config.toml
model = "contrastive image-text model"
horizontal_flip = false
tokenizer = "char"
loss = "sigmoid"
encoder_norm = "batchnorm"
encoder_activation = "gelu"
encoder_depths = [2, 4, 4]
text_encoder_layers = 6
text_encoder_inner_norm = false
eps = 1e-10
Rows from block 7 of the image encoder, named by matrix and row number. Rows with one number belong to one channel. Each number is 128 + 24 x the weight over its row's rms, rounded and kept within 0 to 255. All counts start at 0. Numbers have three digits each.
# convs0: first 3x3 conv (encoder.blocks.7.convs.0.weight, 256x256x3x3), inputs 10-19, a 3x3 kernel for each
# convs1: second 3x3 conv (encoder.blocks.7.convs.1.weight, 256x256x3x3, transposed), outputs 10-19, a 3x3 kernel for each
convs0.94:127133120122125125132138131126158163136151147129149139164161175147135162163147168114145127126137109117130115141140122141141122127129120064069071077094076073091073140141102128113086127112089137135095128122089123120097160158151141123116149133132135129103126106101108104105
convs0.95:116132110129173111108152104138134154119145173096125166104124143112136143129145142079099135122133119097088108125149132133136115129127103148126143155094145139128135121144109148162097144149097115133117132143131130126122097112119123138114110093116118116120123132138106124149
convs0.96:124141148115122137123130152147158149137142131128124118016022000083127028001042000131141135137149138112120124129124113135132115109114098145137142136129138139130137137120121133116108124117116130121123136133128124125119124118109125120119115112109106106107117119120120125123
convs0.97:135127143122129126120124115086105160092125177102130183081104149100116154104128159139149140135142123145143114144140118147128088137101040140147145125136151118130135127117091131120091124100086159130101148137095146129089122089106113109117113092121121111114131129134156158151
convs0.98:108111084130128095113115089133126127124118122124120127151139150138129134146143146084106102110124109094114102073068050100120083087106100143146141145144129151145140140135130144126122139135142129122127129122122129130143162142130163127116158127125144124135139121137159147139
convs0.99:127134116082141177082102115186124105183118084137126091130118123132116080134135109122118143139122130146125135115116141107116121114105124167132116125121117138118133145110149152108093145137131110102164120122122116112111109100163126117114121138130092099177105124133145163157
convs0.100:114134143141136136123132093105096140113111106097157069120133142129137152107133131122129132146110129119133147155149149143150096145073040112109150126130147149114125147147150171132126150118029128122108128126119148129037119095134136122120103153050123110087121141139106154108
convs0.101:093115160096124159095120148182125081181136086170112069154135113132129117112109103150150153118126131134121121106134176089110166098100155141128126133128134125103106155135173135139192120127175125124153119125162103128158131118146103112142089090121099109120098121134085128138
convs0.102:136124117142138125124130105081125148103133163083110137129132132134134129122122119094135149109132149111126149142130111147125119141121108114133134089123134101128145126138125120131116107112095132132101134146120111122119108137117129130117088092099132135111144136118124132128
convs0.103:117123106133135125123138129088150182101127160086105136142143135141147138136128137113127137106139143112131140147131118131130121135116118139132135106099116094085117116135117101121094104109089132129092141138112124129117108134124102133112085095114127119101142139123148158140
convs0.104:105117126124128128128125124104094075147142102147135112129127118118125111119113108108082104125113110138114121116112125122101132137143141130117094137120100138134132105110120115100122127125130116120120137135143126115127122121117149140114147145112155158123157163136122132122
convs0.105:132108134141134139105120117064110152095133169077112145126121131138122124105095112090125124093144142120143147138126122129113116138111114132145138109117133104107132105134164098125127106123103124125132132146147111117116116131160126143157090099126131139127146142130126132131
convs0.106:160125106148128114132125099111134164118147168115140148151128139159133131150122131083144153099139151112135150168133116157122106142109110127131137119124138122133151142148106123126085116122069168139115153141103134133106175144112151119094114110072154120118168128114151142131
convs0.107:121092118130138121119135114173158132206119079157097064137135134118116123123138140130114136096115156116123140145166132128140140111113144135123122124115130138150146154114097167129074165147124103109108143147107147132124122108126160138098168146142068065134125174151159160136
convs0.108:094113110117144100124143108097114137118145141103144146124083052153106068147119086113146115129161115109138116097119146106139158114135158101110123093113139090112148122119126127135147152156153123123114125136128136137133117121143118142154142159158125137108123126124120110120
convs0.109:098105126115133142121147136174124161194091125205126137130115122122117140144144151120125112107127121140145134106123087131138114126133113144121151126119157151149154141108084158118072157135110129105078150121099146126099123094111142094103173128125120088100135143144134147122
convs0.110:125109132119153163124143133165124063175141089144123079142124108136119097129114082145129094131092092121092075125126143129128151128148158146137109152145100138118128120132155124124171129135149115125127141144166140145137148134121168144134154117094135131134151136141136153145
convs0.111:102096132099072101156116081154100136151099102144145145121108156136086111154140140105115167108106130175118109137131160121123087164123079116113049116152122057105122133143145120082093174108075128125171114086127158124114119102126110086118145126118149181154105111142114135158
convs0.112:119138096124131085140131080124151131143153117126150129118138180122115139138128121139119131155132148161144155085124130093133147090114157147147123127124099121126095125132135140131113142126108118125143128142127136140128120110098126118093116103094107111170100124184101143212
convs0.113:121107119127131151115130143080103110102121117098107114134144136137145135122135124098101126102111132096105129118119136118101141144148156111137143123118161112123156114124158100096146105109131107129134121136165114123153121136156126136171110117144137151127129144139114126135
convs0.114:133120105117107111136138142170156100179132091155122099156142127146140106126126081133142124116121089118094046115125137122112136148147163142142130134137126134134114134135137132132147150135165115132120125136149147151170157157116178146120147112127151135110151153158146155163
convs0.115:126124123135138146115133146099112124127139130137135128147149132134153132114125125102109127110125134087108121115122141124107151142139149103136147123106157128120152111139161106104133115103122113140130131141161112117157122155154134148156108101135149141120138137129111136142
convs0.116:139139132123141117128139110077104120099128130111142128133129118141135124139132120081135137109149140123147133145128129122122132133124149118120130096125137110125143132126134105120119100120115151138143128129122128131130131130125114125108105111115134125131125110124123110130
convs0.117:134078105100101106116104118067098083127143114179140110160153113142120089120119078124092104120114128145159143136151153132113091094090079134113092119103128116134147131124133122117079110089075143133141154133123117115107116116100112135094125108093114130114136127147131152152
convs0.118:108122133102126167107120137215130090177114098155124087167133101135120101107095107109124077128147096131093078114126150091129144107131145118135157124134138133110110155118148116090158114096136126120148110104145109111126191121126124094145108105119147138128122120115117125130
convs0.119:169149144129127120113119111092094094109127126084148154122123123107125123116115117067121127120114139144146138161142130139112115142097088119141139135118138130113144143131129127128111116141092188142125145136134121114114142122118132123133110105110190095132141132128120122150
convs0.120:124120132116113119119116132136140122139151127149149135149149158146136140157148150127107104125118121126121128126144135142150145103115126155152145155145146158161154141120129135112106137109119137127127140124118131124126141129127144122115146120122115111116123117107121121107
convs0.121:119123147112119137140145155115133143119138143129136135130128156124117142143132154136147139128128128147141156166147145133126120143128127130134139140145139135144141131141106118133099103121090127117104132128108134122103127145157126129152134139146104093080130130095125127113
convs0.122:125118117133127122134125131161138138116114128117106133131128135128131141131135141131132144129124135143144145138103082134110090128112103136140149131133146131133138134069052144100054144119104107043039131110051123111095118062066124097072133110117126083086136138101127146129
convs0.123:121104126112113127106108115208162140177127134134108112126120127143123132139129139136139134117112117134118136126135098114141115087100084145139165142140154139142156161128095141109079136114081144139130124127118112107094139116113121122131130144136121127115128146118110130077
convs0.124:128111152108121165101119140174129085206152102167142106139143123136143118121120108143122083132099106136097072134129153114126148109118139151134126141128095141114119119109166106111168106103144118118147131134167112113143139133151147145144107103110113122138135158155116144162
convs0.125:107118143121137146115130132183150148172140129135103108125125113147138116134131124121094106103083131134125139142133105121116103109104098120134144143099089122113112122090106114105107114110115115108099122111109108114113110126148118141145119144140128125093131118113125137129
convs0.126:131127170123124141112127126094087080135132094159141099144135134135123122127130109156105100134085123123140170144152185118114125060070095129134108126124130113124146141155198121119139084106103137129196150123150114131128130126148131110128118122111105095145161121140155155162
convs0.127:126129134144148147115137131082111133112132167113135151119122113137130122118115110089113140113143151124131151128125134116105134128112134109116131093114129100127141117134136100116122096108093114119125123130141100106116112134128129139139099111115130130121155127123125110129
convs0.128:129110123110126110133123110065110116092148131115169165142144133129136124128132116093096090122150138138148126168136122171132102154127090134135116126141120122144120119129123135107121126103111120120151131116115116110094117115132132118108117107102135161161127130145103116112
convs0.129:126104138129110122131126131097109083139152122138157117120121110123122102130123103108087100129124109146126121128111138117099139139133149111110116131133096131127116094081128114081130132131148127146128124132179121119133119120131128118132120122109142156107139159156126140126
convs0.130:132136116106133117119133128153107073153118090183128109142150148135144145115127140127126131146120140149126116130160158075145174019081154141144128124147149105140155157143154126143156103127158126129138105130127099128142157133127142131117132121133101120149076115131103139156
convs0.131:141134114136139117143144126067116128078117138098132142134136124138141127135129119091141134098147136113136137133129112134129134142122143116130134098134144113120149120139120110130127111118127140138116135142115133140150117136100110133102102103133132127130135116110136128119
convs0.132:147113100123128125105128129136082089123116063059146092109123147121123112135140126116137110114116138139117135153152132131148128112096092133134108130131144152115131153098138189118086118149096131077161162113068105147099146098103132118075096149110096113184149111086098150124
convs0.133:097110130109108117120111117243170124205125102108115092143126150107102124124116137123115133100127117084085120151125138110075099123123129146141103126159120125121097179127166140067137149114150118103145135082125146122147152129133147094133117082147077127138133109134171164149
convs0.134:098137137122133127120126120086143112091162132084166166111134134107120133114113128087114125107141139110116143136129087159138091150130065129090118134091104144134115143130086153131062141118051124134093135130105119117094111129090137140113108124117107139095117138111108115109
convs0.135:128119150132107114133120124069104083125140145110144170097122142122124127130128125107081127146132097140137112133129145126103120150132113117124149134135109129133125112082115136086105129119138123164135124109152106099102091105137114099121098099124120143084108132150130126109
convs0.136:101112081117132108095109100101119112104123105099100079097112072122141086075079046132142145141147138117126110145130130140123120138128143150151141151147149154152153124123130121128130116109121111101113129127126123128140124127116125125119118110116139124121131112117157151155
convs0.137:131133109146141109125112093094126142114133155128137127148165137121133086088076044119115123130132122157141124170179127144134099083077089121124140136127125125116122140138089153137087139137097110115106120148122115127111109104096113127110121125138113100109109117133133150144
convs0.138:124122151119122145111105137129128135140161145142161154160133141144123122131123120091142137078143152077076120106084080125101069134129083156087085159107099171144118164098097149088047170118057142105091153126091151147113133110115129105096123131113142089046166110085185161135
convs0.139:145149153134128129135126132094125138116134155123140149070092057103127079064073057130136157131152159147153184188180165165139123131100094051092076088113102082107090147141109136118096106109090142123109137121093122108086132147145121122139099105127100087089114109093130126123
convs0.140:106117115124136113119111109130137133118132125125100116128129138125127139130136140128132144128128145135143143114130099122115102111099097138138137137128138131132133097097083143126068116094102077066055121142067098080073076092096105126087107081097109083090109133106110128113
convs0.141:117131142120127115125140105052082084096135157119157178110119120115118122125126127072121124121120116136157135147131129129109130125107107070132149112127138107112133116124124119114115108128091141133114136136143113123114110126130111126143090112122136114097132127134117113126
convs0.142:140139112136122100132126104134137129130125137110113120069079057108125094071082064150163159140150154150152163165143149137120122148126137141141141132140144147152152139142144132151155128149148123119120115123117115123118140138138135146142110127121124128134121119118121133132
convs0.143:112148143106106144114102140103117139098133166084126164103108104128139133126148135120134122127135144133116155137114092159121110169155087122120134108127109127125124148145115137128119130122105131133106124133115122140115101126112127129116109123115129122106141131087113124095
convs0.144:104115105129140125114126110174156135135127118129111107153144171136130151155146165148144165145126146168143173146147136126131125113125123078077078113117108086090065156134130144125099140116101141126110136127105120125114161142135133119113143120123084073069115126097106108081
convs0.145:114146111113140127089134121148157169105128128053081089098140140096146136080126120098119113122137121137123103146128120118114128104119118141140141122133131081115127117108115102100127098110137117115118119115129099104114088099136099117136109124141070130124103118112098088104
convs0.146:135111105112115111105112094134108054143129080133089073138135103134133100123129080129104089133119083131109078106119131121120127124131122133136106144144110138139100115121125123127138115133137109121110132142138124128124144127097164139095141124093119138099140145118119139114
convs0.147:133120177130102126126116120096105079138146118135154133115125133130118115136119110105077111137118089143135106133124167129112141141137137126128135134126097127133123106093153121094139117129156140178171122121174112108128130128156134116123113114117150170115122149151122131113
convs0.148:133127128142124124164144137141119082158146115176160135139102057148118061159125073133134174094107145062084139132166182080134164054104132153138137109123141083112146146135148146130129149128135164139144137134137122126144152140144147121140156125157124098133126109134145133149
convs0.149:118117102125128108116117093123129129125136138128140157159142171135125151163149174101111113104114108089094100108109100124138123121127119160161159152145152166166166156131119142117108142124119135135124122127125122125131138117113149125115150133126132125139125113129136130142
convs0.150:124127164138130153135117128158095071178135106165118084154120117153127132151126110133139091133135103144148135125141178104128154085115137130125114135128118136136126126126182103118173080105140110120169103140170075117146148125169122134169107089109102097124105138159113144144
convs0.151:113106171110122154108127142157116071197145098149135082138141140125131113119111103134079075121102095143108098131126177119126160118140158141136146133134119136117120112121189102112177108123167121135172122126189110117156141140158135128131099112121127151147135143174108135144
convs0.152:108127104128133123113104092100124095122143126128127111167149170145129148163143158084090124095123130116133119141126135104108117087092117133140142127123132127133138156142146136126124124107113136124131126129129111108120144129134134137131131110119130115110125111116144128123
convs0.153:134150151103119117115105111082103082122151120130173156133142118129129113147135118075100097116116122149135148142148145110097108103087118107108112125099116132127127146136132118124102131136105176155122117133128122104117125156104121159119124130107150111091143159121138137137
convs0.154:133142144140140140133136123086108112125130158120150157124123117141131130140133129086105132105142140120141140147124126133109112149121140145107114103119131113120139117140142104110124100113107137146157141137135116122123119149139131126131103109106137153143159138130130123138
convs0.155:116120108106104121116126125182174115183137104159119110143139123143137106124133103132114107109096083081075044117121122115108112142134140154148126141134122130129105135128123129110126143120133116125110124121131130128145148158120143134136148114134141115095134149146133144142
convs0.156:108113112122135140131141135092091098105113116094111107103118122119110124135122130090132121099157132120150128098079094105075105131119123109082100108085095089090109087072086088082106130118120099106105102110142121118127087082116102097125144129144126148122134139148126117127
convs0.157:095107104124134119122141121091096102113139120094136110046092120078101140113123147067118115105150148107143128096085088108120132145138134091079108104119126094132133107113091110113100137148120107107106116119132117122125099095114115116117154144146130138122142139139134126109
convs0.158:130116112129117113122131122177175129163146096131121091142127130137126109130138116130119126117111114110091082101112101104113109145158163159132119126121125123122121160111096145099089162153163111114101147151129166180167158135109158142115151146145093086103160172161190219189
convs0.159:119110110118115113129158154168159137151128100130109080141131133128127127136143142151126130128125112114126085113107115108105129127151184145137135136129132126095084145115137117099131143159193089093127115122139142166203111108132098107122127140143117097139124123164152179211
convs0.160:123151150123148138128135133123122071155143083164144081129137117107129136121130135123104116112115134132146152133154157095119150078115154154132121113117129126134137137154153120135137128143129149140149126131141115127130148154108131152132145150119133105109153123114143120135
convs0.161:132140154137131141141128150160146126155147127143139115056059016098146052041047000159138134135132139140137154133150160138150144121133138101096087121128114107105081141136158145127132141121124126114124135131123119120110140132149145127129123102121096100113102120107096115104
convs0.162:108103102136130096164174115111129125117153137124145138099093105113123135139144153147142144146137124125112105113138151114129130094102127141141134134140136110113107138158145130131108116099098117124133131141136124116118114117114115125117124127119109116114139128141097105140
convs0.163:133116154127109149121124141138117043157155060161127059136127106129115098126111097137130070142123087138121068131138181127136168131143159130132138135128128129132119104115158097119164101118154110132161102129154112131145135126122114132116124118106119135137110146126105133128
convs0.164:109125121132137110128137094114150154117140143085113124094128151079129169070120160141118084135139093137136129110102108125120103141120093165120107159110105115092086099134109127134106138140089116116097140122114154157121112126118123124112121139121129120083152121104160163150
convs0.165:101130126107134138113106117204152142201120097171090073092098132106138137141145118134124150120105129108138123182170119135115114088093114135120130136119131139132134179137125153102098142106132166153118142123110137114124128130138115135135133127153144112106105100122131134129
convs1.94:151145128138131117135135119128137126125138126116128123119109109116112100126114104109113124119122124110108129119142161103114135103117108119120133108099104123104117135150133142157140131138131098105099094083083108093084110105100133125122143144141097107102107112111132143123
convs1.95:111126120136139130147151127090095120113124147124128148163128132162130131168136123132125168116145183130164204159134131130125150143129145100128105120125138103147140172138109178139105164134102156141128159140131154135126147138132143132120124116092186133110177142142161127123
convs1.96:120115110130119104141123106141152147136143148137149151194184223171173210187185229138126117129119105124110094109115120090088097101104100119121128110114122102111117125128118138147136117129119151120107129085074150106089129111096143125112163146144144130143126096113136119127
convs1.97:164112088157106081155104081132133153129122146146136158184163138171138112153122095094076095105093112098098107094100110118107100127113112107117114128144130141151138167145113160137112147128097120126147126118141119120141127125100142141107136125090179138124156113104144101093
convs1.98:159151155155150155162156157131135138130136142133141142112119129117124132118127133097085083100083084106087095124126143102095105111102115123131137135140136132140129147136126147140133139128121130111131103084102110095121104101125110119141122129156099105124088103124089101127
convs1.99:114127106099110122100095074150126142141105110155123131146145157135134133142119114127150156134137160141153145135093101167131121176131116128127109111107119119095124081097099115130117113149163120136138134157149138117102145148139133137129119108087105115100141147144160131132
convs1.100:098140108127140104115114081149124163136108166150140173138133084128114085107099065127121124111139126126131113155171145162153119146126120101122115140120110120135129147133114121123114106110079117143126132128101100094084139152134141130089090072017119144096135123095107090057
convs1.101:093115112105126108100112114137147120140154113127162133106100088123138125123135119153150145149136126136114106126104098132107118158128128151142134143133143153143151110112148116109152109098156121147133121150152138161156110087114110099141127123161099121131084112144101126165
convs1.102:140125107159133113167151111095114133095146167101137168128133125138141132143140137113124134095119165091128151100143142112121127125133133155160128161140120152134131184150112166141102173127095121118125139127112158155129120108095137110099148142120132135121132126107148136121
convs1.103:165127094161125083179125094097135162101149166104127138134126104143122113141136121116121147101122154091115142128136149131134145126126128130116139136115126152134133160127113154128118172138122118120127116108097141133111116089076124100087165154121115125115111125111109124109
convs1.104:137149167120133160111133152062052002145129065144134081132139145127141148127133144140123109145131119148135125104126149098104128094099107152151131143134125138131143126132195094102156095122164136120111141115116131109113114127159099114151100136191109116126121129136122136152
convs1.105:156127097159122094170132088085107129082143174083123142135141132131138142116129126111111121095116144088121151140134154132126146120110128137137126147121114144128110174136142145127121154122129126115103126101090145113089127108110145113091161142111133125127133129127142131131
convs1.106:118112114119123112147139117116118123123148167131154172128151131137154133132149141102118141092114165083116166065146153088125130111153132123127144137138134153162156185158110170150100161123076081124140110141144135160142100097101127115103133135115117141120120127108120128113
convs1.107:067108117084135141092130109158142145142119134143107145116114120123125113125113118145163157123162167120152144143109147163142127169146105059101102096131129105129135111122089118129094118139139148149151133151135098098065130138151111128135118121096131133123137137109110091064
convs1.108:124132080132138072127127063097092109116103128125127139136133108130131113127126103144160143134157138120148127147134166123126179133135184102135163114128154115117150138134141136131130120118125134135167110123157130126149149146164145137143140136132131144174112130173131134167
convs1.109:103120116117144126105137108143136140129125140149115151130131122123123116122114117141152147123141148112126128118114144122119124130132112047054103081106142125142161105130105118133105112139120129130139124121132094092093144151155138152144126130110115127132107115120080077081
convs1.110:114128156113126158114125143159117075177141082159130096099118138120135152124137144160142123177141127159151134097105122106115128097117117146131129145128119130118102092099141083105148098137196147135131134121142119144132082091128075095147109151213110126134102122154115152159
convs1.111:104134147092127128074112115152136157128099156145120141128114112118099101128120113149142150141134125128125137127103071144137105126120090136175118170169185160195167139152099135170142111145143103109116105118122120122096122175140161182162127137102153115087180134092150142086
convs1.112:131129093145134090148129085161103107146101109150124144165146093161138084146122079146154151156147143157150139137137114145144120156130119092133118097143127132138125150148133151156143132141124142140121144142115134120103146141120155152108134116053185129059176115043146087031
convs1.113:142128121136123105151128118062096106078138170064104112125118137133134142136134144129116128125126132119122133135127159111106145079076107129134151124126131129128123131126149117117138134128169122120121119109101135107094126117131142109112170162170106098128112118136113115144
convs1.114:118126150116135161125144168171152127156144117138134113124119140125132156128147163173164145168142127139132120117110125114128151117149154133138132125108116109104094083099127089114145134164207139129130131131137151157154080088107083104151146214255122119120095113131113125142
convs1.115:144127118147128119154135123070103108082137167077106125132126133142138146149147150133121137123129139116120135130126151112108143088090105128138149143128141129140137135131152130132145156152172129123131125113117131125111109092109117102113158146157109098123129126144128125145
convs1.116:149127110128115099148127094079065084091137151106158176139145133152158136148156140100124131103121143101127148143161149131133135136129125150163126148145105164158122190160136162138122148125101129146128135146124165159126104079099123110097143132118138152121127129110131130113
convs1.117:105147162104148155112129107128090097163113112190159134107116136124133124121128122126130127135141152160166147109151143124163129144140103154157138171147104143128084129141143099115131093113144143150132157151112127108069111125134130137129113107076100115114105131117122132111
convs1.118:095111125116129146118137166202160124155109103152109114131134136133142157129144165135128125147158143151139124117106102139155136123152149117116111115096107071099075069113161090129156080104114103102097105120115120132133075093113105135162115138142090101082109124103122131122
convs1.119:115092101128107104141113106114099103118140148125167171103116120120124125116131130103083079122114101117151167113139112121128126112127132094132129117133138120146155198143145166135109145124095144150119129149144113125133106105119143137137131129130182137087180147127164148138
convs1.120:160149145159134136158138142131139134149158144135144131159150141158145131164157146152137133152136139150138133094098099078075085064071078109103095104102092131127110124134132115130133103125123100089081095075071098084089121103117121109132140137159072090090076096099075094094
convs1.121:104095063111093064092082060141140145133137137136136148113098108115092098117098106119131142117131144106116128117109112106101107112108118115113111101114116106123128123138123129148143118139124141121114123090089117095099148130118155127108155135110179145149152121138159139143
convs1.122:091074055096095076092093094174158185135122150149135172117121121121122114122123118150144135097120110086092091133126147098101138083091132061076097083109115103120122101104058138142099130141104133140144120121130093104126139134108134128104119113098130144131134136128125131122
convs1.123:108127119116137138111142145172135150129101115130108119141141142136142144139150153107109117091102108087096113086111133092109126104112124098108092111123101079082065114129078128133103085098076103122133109125130116126124114126110130140132117143131077138138097130122092126116
convs1.124:128142164134143158131140161152116072171149087152148105131126132136144155148148157161131127179141122182153124101091100119117121121108109158139109166130117155131105091109176089107155094124175147135116150142140125140132104100142090094141108127181116111126115117139119119142
convs1.125:130139137137150139130139131140121131140113117156137141131112129142139158152154157145128117152141139131114123126105104142121108187134118155155142141146123118121125119113107116117113113118110144134127142133125138135133145144139126132134112129125105095113135124146134124165
convs1.126:119125164136135138127127118132116102162134118163164151102117126109130151129140164096122105142155128181186153081131137094142147104116110103118127140128110151139115171177202116109148077078105097118129132149130141127109091100138130126138100100080107135145119138147121123127
convs1.127:141124095142126095169136084053079082078152157079156161133142153146154164144161169119120137107119159109135185150146156138118147142117143148161121165138104167136110179159148150142146150135141131123129122107112142115115124113123152119103168142112133139154107115144120129160
convs1.128:144119118142121111162139114089108125122114132134142133121112116131118126148142145120125104139126122149133124140161140122137130125129136159162143158143110150164152181162149139143143103101108131126096130126116136139138099098115128129153133135162136113086139113100133117109
convs1.129:128149158115121142099110133055033006145123069185168106131143135123136139106127134146134101170144104179160134120152167095113136111114127142169126144150138153143146127140244099113160100115147145139125147135124147136132084107131078106142092120166128126139118134132124132146
convs1.130:120115124133130134130139141133118130131112124169146144120106078139121099152134119155126092167140098171145106133110106123117120113106127098115143077094130085089127115132163120130145090103116154156144122137146103114139110115131126126141114111130147098071145113096161127127
convs1.131:170134111142123105139131105076087112104129157130129165130138119150150128147165139107126150098128158099111149119142132120137126126156128157152131141136130150154133164136118163135111166140108133138114140155124167170137113087080109094085137152134128136111117128108137137113
convs1.132:113127093088114122071085092143123164136113144156136179115137134110125127133121123127133136157148115150132117164140096137159125133122132130159112098117122146116086150121110161149094104136106123140111099132135120105088129148124116133117087092062141125076133127108129112088
convs1.133:084111098105136128107147137211155164138089098142100113115104104106089099100088082147131149149116139126118145145105091162141107166133093139130099139118142134174128060128108119166129114144131130120113123119129124125121088111098119133128116136106115116112119117101121109093
convs1.134:085120092093118090086101079112092110113120138133149161113107121124119118139133120139125113130112118132129125159141101151135124160148128128132112116104112115111135161138125162128107130107081196144101171133101159138119153144128150135123133138117210159113180144118174161153
convs1.135:132138147114109125109103113046031078128127089183178148112122118121120131119120132128108098162120095180146120119137144111127135122128131137141119120121104151133125156178219126118153115101106152146139142138133125131124098106105103112135102115127138131141116123130101116116
convs1.136:162145154145132141153145157134148123134148132121134123134132163135136155136141163146142164138134165162149176119136152101113136081103122121119109113109095105098081129133136130145152138154161111105101107092083110093086132114118122119128138142166108116114106109109091106106
convs1.137:079124116117147134120142125133104127128100113140136161081079096095108126119123131142156166153160154156142122105074093134117130158128133126127126133131117126136118144140109140140112131136123137133144129140150132138132137141134139142123138125092123110097142131120136116108
convs1.138:135140114125131102102106089121121147109100120128113126122127152112118133123123129144161165152136136163135124131121090148135101156137107144121097105091116126114144128112068156149091146152107100128151102114137109111122131155134132143124103119086049121145060100130063092095
convs1.139:136127088139131088139129098112123127113141138123137143156158163159153159162150158169169175163158182160157180081085088094088099104112112117097108122095109142133137128132115132141124116132117130120113128113110123116116132119094149130104143119100143123109132118118124115117
convs1.140:087074048107097069115100084175154186124108136138126153111111097113116096113116097128133124085104096081089075141095124129091108120085109072093095104134116115133123099112069123123092108119098136125134126122126117112118128137119140138115125111090123119099138138120142139115
convs1.141:124103097128113095117113096084087091084133157088157191129114124133119129135132138126106090115107101126135138189158135178150155144127153109122124143132120148136116152141147145133117146130112141121110135136116126118106134124123148119120156133140167128098168153136163158147
convs1.142:104111113107118121106121120143144152132134144140137150122142148124152158121144150093124132088124127090109120108101118096079106116108129084090071102107088087097090133135133142141142139137139130098093108079071109082081135125113133125112131122116184134135150110114157125127
convs1.143:123101037127127061122110063126109154123093132140139168140086097147104108159118128148129118142142123136138146172125092178144108164138123157151147120139124106116130128145141138136119130119083121110109128128131123143140143138103146148121120114088122106094144125119142124123
convs1.144:141155158136152165147161168158141126149136123139134123149135122145131110147136120073090103074097107085103112121125148104098128134121150128093109106084090104094098123138126132152142119136134130118135096089118114107134113113118121122138152148162108117138091097128124131159
convs1.145:131118092141125096156128086118135167095113114080088095149130127146133133143132128134131137137129116119121105180133166164119112150094078116114093124119093112101058147142123147135124122104093145122112145115090163126092162136115180133109168125085149123105152121089162116079
convs1.146:096109128093125135096114127134116068171149091134125068121135118133145124136150131145137124152121101140134115112140162112135155100135148163150119151129115137117109108108140090093127100112168145144137125127126117126132112116139084097150129166221132155160118141165125155168
convs1.147:138139152121127142122113140077050061152148079183171112129135131131133135134131143131111092173144104183165124105131149091115147107117134123145120134138107158148123131165255103114192095107137144141122145137128144138139073080101089102141097115151124127146114120134112128138
convs1.148:106143168088130164069104142116105120123100107146130122090147188074142193063106168097144176100157177100141160131131121122133133107119123104126104126145125120138142137137143137129127125130117134135133131153158115126135115116128115130150086107131146149164105127144084103129
convs1.149:120121128123127132118126131122138143125150152126143151077097097095111111094107103110108104105100104093094102123127135097093105091093100091102091108118108108118107154138138141134130135127128111089086091063062097077078116112118119123136129141153118097104107085097103093106
convs1.150:110115141119136164123147168133139144152122106161138104097105124125136158139142167106120125138138128160150148082093101102137142124143151134106098122108087157135112116163205095108160074076117136125114150164143148158129109091128111111160133112136119116152115128159109104139
convs1.151:116132162121133158125139165137110052177160068162164092135118132134129153139145156135122111170138108177145118102111114094099128109117128148146107168132108157147113095119202096107170096116183131129113131140132130138134102093133094094168108137213116124144111125149115129164
convs1.152:167161154160159147153151143150137125134143142137151150128123122139127121158144135144150128137131129140132154118123137085077115093090123147132125144140120128132112144155145135142134121117107125108115101091089102088098115111108131121124142133137102094095097088085113109116
convs1.153:136140119138130108126116099095060059144133124171180156122128131117129137120127132111096085139122114156162158127137118089097098099105108125155130125128134135143150190168199139131146103098104128149127123143129115124129089100097120121133108114120144154135111125129103108140
convs1.154:145130118147126105171134101054067059096144146114162165142138136151144143145140133101123120112119145107132167119154152101122140117124124145166135143152127164157149195157147154140131136115128125136134139131121168154125098090110127117116134124108125127131106113132131130144
convs1.155:125128135132137147131143162185175141157144123120121112123120128125132142128139147178149134166124120139118112149121094162137119164152123123138135104103122103112095078089101095115135119146166150117124137117132147157147081093103087105137134194233126109097107101105100117118
convs1.156:158164156149150135149149122071087080101115118095120123124108137117106139131125158163174151150145146159142154165141152140114126123104106152171167119107129103079088142135142132122113129123119129130132120111102122109091166162177163144153167131148131120125134120120150122118
convs1.157:135151144118135129105124108077085079110115117110124121131124138113116143117120149144153162153157169147146161158149160140121133142110128162175135134138129108108098149142135130131125117123128131125123134110108150116114152153176150119146160120155123131134131117129142130126
convs1.158:116134143114135151121138161175153143157135143132117126137123128125117119112094103195183174162158148148158140152118109193147121163143111141148123118142153145181164082095083111128122150174172148139128145144139129130115113128122105128136137167172130137114106109105086085071
convs1.159:108132133118138134125129140162149132152154140132147152125119140118110119123112121188183184165155134154149102146115105145103089146103080167150120156155138164177150087095092120135134150163185126125113129141123137152104109110119109113128150162152096103089085089090087089073
convs1.160:111120127115122128123123118117086073149129110166159134130123142132133154135130145100127125117159157153176172108139145100136159128144152090103114097121132145154135159160190125119149081085119092125163099150179128160167088101134121131160098106119090150209089141179104141186
convs1.161:130141139131144140133145137132139123150157130128135115162172208155168212167179213120127113118130123123123113109107123091092112090105110131112119127113107139128132109121142113128145109136154111090090101071093112092116109106123120113144149157180110102111095090115098110124
convs1.162:111122106104110089090084079136105119123103127128120155091099091105118114115120113134136147135133157132139155099119126106132138099122134091108120117123138142128136163157133145133121126113097071101132105156178112164191117119108137142124117118094129120100131136128114129126
convs1.163:118136159119131147121131153124083075181135072176158079115126124123143138128149140138123113148139112150140113091137153092150167113156155148128114143130102144137104111133202099116185095108172116142140114155145120147138088089144082095174117147194111158162106150161119149155
convs1.164:114140102149159123142165125116113130117098112143115120145113111145125127146133146157153157138135136119119142149140140127121125125118117164143132140119124123130129149148146131135127121123125139150167121102150132103137145157158153159161159152147145144145126101132126093096
convs1.165:108129129122142139121128123160121139133100117155127145134114131130115122140116115134145128128135138130132126155113113168130119188133111099110120112130116112118093091118103127134117105113115129132153129140155108123120114121117122122114096096081088117153104126166115135165